Weights of a small self-supervised image encoder.
Model: 5.18M parameters, norm layernorm_no_bias, patch size [2, 2], widths [64, 128, 256].
Rows from block 8, named by matrix and row number. Rows with one number belong to one neuron. Each number is 500 + 50 x the weight over its row's rms, rounded and kept within 0 to 999. All counts start at 0. Numbers have three digits each.
# fc1: MLP up (model.blocks.8.mlp.fc1.weight, 1536x256), inputs 172-255
# fc2: MLP down (model.blocks.8.mlp.fc2.weight, 256x1536, transposed), outputs 172-255
fc1.71:585480457531546509519520417505487521512586543434500513530461507542541534506450537486580493508449444499473479549423473405452514516500506503444534546528489566539613445577445538494559506458595522459461470533508554477517459491492413440512410523545473505507
fc2.71:541425453479466547537463511475522454567455645550407572528513529514511521501487496483434505444558501451509458583523484544571545511560463512516502536522491487568516549512454429472520441542472441354499482490535618585503429453558513579502474490547414522451
fc1.72:547523542497446562476486521519479548510460461477519550454566514462552454539417522416559538496494431465468526525481492478413590489501537488581524573500422422460507447516495535543465436526456460450485618516506559518518412463523479376458526572547596518469
fc2.72:462514439460472431447436596526577521614476511360505490459564492464465485485480540500500498450544481538470514435457482535499435477448468512556446469553487498497522461488453519557530437469462445456558565501535516510371671467462483486462492486492347501554
fc1.73:465434443504503405511527599539548442538587502457484594447436447507495533432551518434486507451483559689551468490492522554469490497453471480527582558546415535445410481499450530528507443574496436470486557500533536444461560429545503491471497393489629490533
fc2.73:507376473496471646517498513588452512481517544485631540462509512494532511476453523536439476549529518468466415517530528547468484465511528523501513523435500436497474508526438660415531563488482469558601443476507529461505421469506565477559536558429494466490
fc1.74:530543558438510530485532478512439529526421483518546542522530525522522579493494601474535576491454536488493507499437507403490536549484430454549498494517503536525569402513489502476469552370566494546441508532446518502434379577479534480599533538595535544530
fc2.74:397432487488467544537509628520428526475506511561521578548486561513533464573481460546467475525505580417520470508528438402530553427505451615520474522498497453466426465476539404466491458520544519559504481542548497537470435533527504485504527566507452510511
fc1.75:560464454461569451357438536564470576491494570557451484486557445509550501514549444487389485431428391533527464427541569484563551471479509448448528488470501535405445478488534443453511519507522541643424519547433459559499509580540437571510466431538550500526
fc2.75:520429444468471489439400492479576535447446419486447533455479491630577523597438507518402462522530503527523467479485381441538500561537491486445463522510577547435481435525452530525491543458463500481413624471493424394549508424476469510524399589553560463496
fc1.76:459575412500532541578488578552442451540535515461411449482531486390453481498473460541500492530404473421497499526570544515470581549517447554493472397497499396473586494464489554508500432506525528508489481517496519502552496503566499471588435491538492394490
fc2.76:419503455437543430479518477419560530573413534495493470530474463432541511438428491559483540511480567470529484569532563487431574518546570506473513449449469563436601513483593484431585501458559566545466502544504543438491507581614429509531539327519514471481
fc1.77:529551486506571516508527497494501446425523485478481518538632517495472538445508495609501507508413493559429528505503450489558452562552451468515486558477503468411450561421460541504384389498472466520477578486486476534481459469467543496542526481502428527443
fc2.77:453539603567519544554552581419498471538447446520517523432529541507578544540396521512524481510551498452397586440476535483524457476507537543526474399475535540492537420475460554543484437513462552555507503451537531534462540463502538530485492571543558472444
fc1.78:437505501526508536513545470531513446456508464518483505565446510410530421508557529588476461506457491452443444347500529558565594446474514471550482558459465494557558364405569475543542449558529437413538503443551548498587561543513509486515483501515431530492
fc2.78:444456497415533445474376601505411577412420497504440513484510514646400379437493466535590483541453539499530418527593502521494532460579481416467564522520427553378520556469583469452516479509464498583467460553453542523511471574495489466446528512469592427507
fc1.79:513528571521612423582410537555609450416438549521501512522487477471521511538545396543504503538509484593437450468589457585492441517523585502548455502451525549511552504519537424494536563610474427585521420468491472505477503501494508590518487452504474456490
fc2.79:408549547515531552510453451433582596408603403468615404397497509489520488529433524533484487428408489533514515533515435574484563547545518438409545480487559506470474581573486539417461394457414580466537547512472396442521433586403501466512578549426519487526
fc1.80:517562463422492493466433408522516493495524446586483446563513431533497561602505566476502434488550473516568538461424607450433542543392506494499552522456570544555456473572478568425473530442524515406535516595468596697467512572491482429514541512555461563492
fc2.80:494512525514584518496541450556534502539602517479489537453519593457531535446465571539549502411542489591614512482485470508463455563533538406594478486463456541668588517519561475435515601511475468521485497520511487506494439549591448478457533468554554508500
fc1.81:579464501531533472523506641455526560619499539497434464460548535531536577484508550483489597506464422445594426515471441452579506425495484569396560561483495433451536447470496508483548493525474476478443561539513445480508457558479533529506543444545385471463
fc2.81:491519542467383554529517561552512524489427476443477483496519588489439455399552515562560554517463511534539514461457394570519461490486632512522463551440453475461504581582498468527566594481542543498498515432536482531452508552487551490582403532508593521496
fc1.82:487431425478508453509426535485566530506515559534493534482397535498476508529460484423555490540467482552502453506497497495562630519512509583480613388470447393493442615500469521437574436568540481583512537416539556536621450483516445458523514471498453398443
fc2.82:489503547475519554406597422446566478571463443486410543553537474572447545422450569540476510530448411520548480486456487494516459560474467486628489534532500495396492569555438530448489444481547499480457440455494489421419441561407560572477489470623493424465
fc1.83:429428479449480522417476482485542410483479490544529490495533516508520509447500547484580538525453512571331505536486392543496570524452450541563581550565529456480467490443548535503462414483549513341448512540479465518452466464483473553509428479484540398496
fc2.83:482442554486605510459425569486461553429484450452495528421540563469477490415479533526598426451455468481448446476482527472446429516534536530533384516574564398404449509440451529512488462486545550528460393518422436519497538592509541494556538472516519497470
fc1.84:506528580555528517611566553539500499494464422478510500543554522428576523489461513557492524512525515538487470526404513533590591454529514600477652558407466579500505498494502472511436536433455499507512551481503456501567471563535481590471525562419573495488
fc2.84:494516511453498507550452466466542445578448452430543463535501428486486510522463566490583515553446504402476523536596521509470407461516490557523516501570441397497479522579496457380532520475446409510443498441442549478472497517579441529396549448537429516553
fc1.85:512407480545533521569574468472513540449437580479540503459460503469470455498526484468482503587574415532578476470435499562486554456496539473506515510446440486461415508539513526574569499555415511472516534590492473515566372449486487481575528603545551509386
fc2.85:454567513492532481538551553495396580513461463316482509481503452493513528452455492521542530571559485394499425576530606493464472528528513566525502477475544490376605579523546522458581407542456522564452439445445511482472463584412538545583474482517431553558
fc1.86:577431586422459536519422546657534512476489361546457570529467481513567484553478492566461534515517523517500482455553508497574502464419546510515549488486517517492513612416477458392596457497609531376582522486485515482504484516487497481565545531472502554428
fc2.86:541527511471513475459523468528508514464365478477454556478515578417466557472505463532512519442457477513539549459584474473534558585542458550447448428438420515527553442492617478539493482441526508563456480460488514478542463455476486491461439477421511487570
fc1.87:514504479593449572393489562421496399555498591593521532512497469431567483438456479426397512448541445517523531454495545500487497469542437490565572464517541461490542496551533419522524459538506537526544555433482514484474427543500452479420485570470502534514
fc2.87:565491480484503507489551444529541509472516451552427505475532530535478470463496500451468524537499525559470430497431531523399477503514515510487493507436574560466448516544456475492533533576449472525536581454482468496476457426561455506456482572544468529452
fc1.88:577450502518478521495556451463537468417501455462489490553474427544436462569442531431505451455490524489575534459514475483462539567451551460504479567466502476520489456518597517469487512506526502512466512539481491460525452567469461437465468403545453519531
fc2.88:446557463538532521448555458526527548513465520540503469497515547530454470405525387508458500517510442568423445544576489460521494507502535531505486628571504515610502600544388517520531513514464491448511391475501447522513473549435557480499437483560605565429
fc1.89:481411528469394501580519464515429558554457465547518554485489487455539457644566428482474474530557488581464495561578569436514511570562487552471519510464611525466461496527446449506553469457565461446486533412415441558501416523512488481482458567498558520524
fc2.89:564505451424603561465484498569443449492424521396465534537495582477562490472457487468604493503494510498490505531569500463510497419523456403532533469457409473469328488565454535580491527426487590522499488375462477466514423489571448494485517525428424428483
fc1.90:469524465454507529489586489545468538606528455531495443534535465522513498583564506525439528552418474550489388467419557505529465533578465528456588569508457552504474455474462445402477461459412454388487556537491504517513460526426405436471524550569490518532
fc2.90:516533532402512436471471442498484558472461542464492550506550567577472505438589501545437509473488444506486548519469518508464524457546490615510469517484523460519414502493425386502578522441395494376492462559492458469454533553549538536421467570427483459481
fc1.91:526474508564526483488509531482552436530512444465509470489546498546467593482555484457525481466526460460571595494495511487438467461492416544540528428340541396563511470503556430467535530550558454521552502492392442520518544447512445516438523484541440587557
fc2.91:483485571395507526507530466613508471431548461525531360550497571512563403392533483525553542484425466614499448509485588551448521461530523453480477562400507531463499481488560551456528547479483513460481505483458465588498450462504434453608497458528492516435
fc1.92:432455466510505589527575470553565493445460446557527465452502511515530549493464472504549561485535535516571504505564541544398539479562490469514530615468508512462502491491490458482454460471507352457506497557485472560478458547467560459468537486638587504437
fc2.92:419479566548550515549501553474455541556563527524585458476462553465486435530513519479524508430528430469453486555497504505464495524471475501371369475505550447559478552402479611475491601453444527439514492488498499514429501540526460475423480457492478519526
fc1.93:576433453394460516418472440513489573540492568511502485458580419549513552491522533522506507527426478444432501502558482573473464540523511478490538489474540523476428456546439516538453516567468518472594519435441451559501463524560509482520600465503400465537
fc2.93:483484473391558586482447495512492554546453508559467543485460497441459453491416533524433451456479518412515559477536469498562458513515387455556524403524445506516495503436532445523446500400399497546537484462501481475401610466388467462589467502460470541511
fc1.94:421468490454476473589482558501525491503517496558536461538527515484473460483543493498514464470502404498528433527481451467525462469557495556620374595499445455519516539484511474481540448438568499540634506420510387535501495463515509581503503443470531478499
fc2.94:509497421558519506559520510486566524520389528521504548526486571494523466527481423499509427528551492413435476483477518473538448453490466484536510468538477483553550535490521449561560462531511495520486410519476440502469490519534575525478485539516567562504
fc1.95:555532480481458489463425497433435510440569541546566496494438465609472520426506512477491482543486470510504500635485437499561517589590515462479356522451573527545543484384503422561545478539479569474540533470555391615543500555502493589551430521499550473574
fc2.95:448517533488489492410442443566558537458477473476475485506556469515505474452413534459509532435511518531517554494492423641491553546462565440450492442428489496543561465511495466516683582492449525470521505571523450609466440413523574558483503484542560487608
fc1.96:524573464464495504545478450501438510453571492431513549429546510433499559461551554507509478480603370553534525575470528451479571532532559524516507533445399462490492529506499439450539518505472415539451481530499430589557405460510527465506487510477503490557
fc2.96:513548553499424507566420493436471531458506469509503444517580555467493459457480563451496562485534555493562528483540547457492510443458476488473502522576492538497616583548423454482621506564419551491548506477519500563591462438545494524534487450518456523641
fc1.97:489559469519522503576525564527542482458583451512480497490496490496572472474604444504457527399519527514458523545423501456479508480450462600523617509483495483508553487483578526531534528580489480512441421502434405479511481441576491431517403490516540458532
fc2.97:466506430495486401408619431542526534442448539561640530468521517475483474510419526466492533442456490449533419525383618535485569563558443474540496529415577553529555454534522479482458476484499495585479535494488466555435502558471509498578473503475473460494
fc1.98:531625549480513557406525515525495488551546539431495520478397473577518499589587529487428567501458528422471528400451565516437513586394534521450538516502506500540521494602484432506469500551542604514528529507464503491462521457525406463503529504470495571531
fc2.98:562500497428530471404599485413480572563474499455444498508444496588508522502501439502524496477492470577519516484536472480515499523527508552439575428358463553472474418467553435577546437468436502495610450531545537605372483474476551445444515501547439462437
fc1.99:505438418531535401485527522484467447505477477536397535532477554341485512480457395486381443501452548424519537575511416427479529527505547509523461499534511559551440559415477527482597431503463565526533562535518558476567514561433589469508528499630458484511
fc2.99:391500461459571534500475560436487500591469560464515439495523556533525499527566483463592471609463479552497510462426516459544479570593439518472520484496494471516489508459435430584468438573502510521473521446426517542511592522510508476507458462504485535501
fc1.100:497562506522561456444532501424582496511417546627460574545496476503620540565464498541391491494481518535502500627441532408499544486643376546430377539483565452533529461558538530563631525519463554516517429434489437544521445528504465471541493553516527508519
fc2.100:639606513551462490530550441570421556475434453583508456548506469529600450487508425468478493475406481424499400483465457523477477480473487405476577425420577432453597486467525462547520470476562480586545491468577428483507483529488497521537538514472500530442
fc1.101:578531517494510495425493483534461597556523541552477456543504464440493554468479460443624450488587576497463514540426434471474493587466466454461486493514453548517501464390608496543461500484574514453600506548331503598461400536466470530467558587513478553514
fc2.101:475538488553503503477486506540469491570482568453525613485448534548532456377571485413463536497551542429506465593472582611472515449540495512515531512432524573624462510526604634530424515473522512508509499510501529520492448509507481521435455532515564448483
fc1.102:422550382370475520437440538571468536541632521556484468479572533502534557450524504545561542589498501526597502525457457492518492486511538493531515374452453497563488539544558402519521611587482378482523488442440458472442433468508556472479537481534546502505
fc2.102:486400541539446441496463444494597478504447535511492546451447522513516496505554546574455570500551517601474505456526363538554586499376567512504429475485458555633498528449527458543540449463494502374378404526446497461516516383414561461464560576539460518544
fc1.103:475517485483426494389485439549495458560440506512515454557533535535503493576455416404554557515517614477476516485561542478483437515565564566594521497465556481447459520527541532538406636538520544453439426422513444490534496373497475478487542546523435470487
fc2.103:524558495515453477571457534465516517504452492525525438465544395490496530483429558539530586454571540502498480566509572535543617468467426434587590515444507384392434568516434435496572427550565460556496549641495532452506502597419464447495538464439482472519
fc1.104:492505435555516511524458563474497446422520522420435475513528485558490466460483472475596503519603534604552485562448539594544490468382445570495580434539519565531397421555429440471470522542432471531554512525505482540533538394596516428522461488506495518478
fc2.104:473407536558403489615486523501469474447438570608479506493416575551361414450585490440505533516530554477514469447593476408469533470469477492513414679565461590599462553440546535425475477524586463467526506541583544523497441502561538546502567512633523496542
fc1.105:513583419615470413600499478536559529527522591657370529430463465378498529496587511482412554546458552493536544513531520358464453464472434510457430556434473485521562508484465546494470491527492430436552517568604467484500516489556531516445423548334435504604
fc2.105:473501521480477519466485475427545584523553544489521535500578534424521477436426501527430498453461474468539401456465453544537405472544537491526439482541520522555596425530583559511565558568512499445460570457507483590523494442463486538445590533464533513441
fc1.106:462394479486427523458457458560483531571460552434497474497490496494405560428573536502533424519490467537471424499507444496431470551611498443560501447499462470575565539566469523499455456517549456456455506440546487476503481439507521537522523386458365478560
fc2.106:423523484431523433388553485450455480441425550373471496596474481493459559434452464509473474523543489494544517517512440490554535491454563505460572561460391552571472520393565493502450502463538468538536477499587574563496561457464505443504527522551485497554
fc1.107:568453507491534543428479491492364548568521500474492382459506433503508413407463429392525537545549487411566518515518458457430531521435496490532407532634484573494545476503417490516522512639538489474501524533469489582481503533586550462560436498606515505520
fc2.107:442501437504411499476491533480463461462524435434469456492540422490505502537464594487518477427621519499475492433525343527561481510483513490591478510582559473543498550397487504445441502511556463502469501530581456450603511614472532513541502541434526482488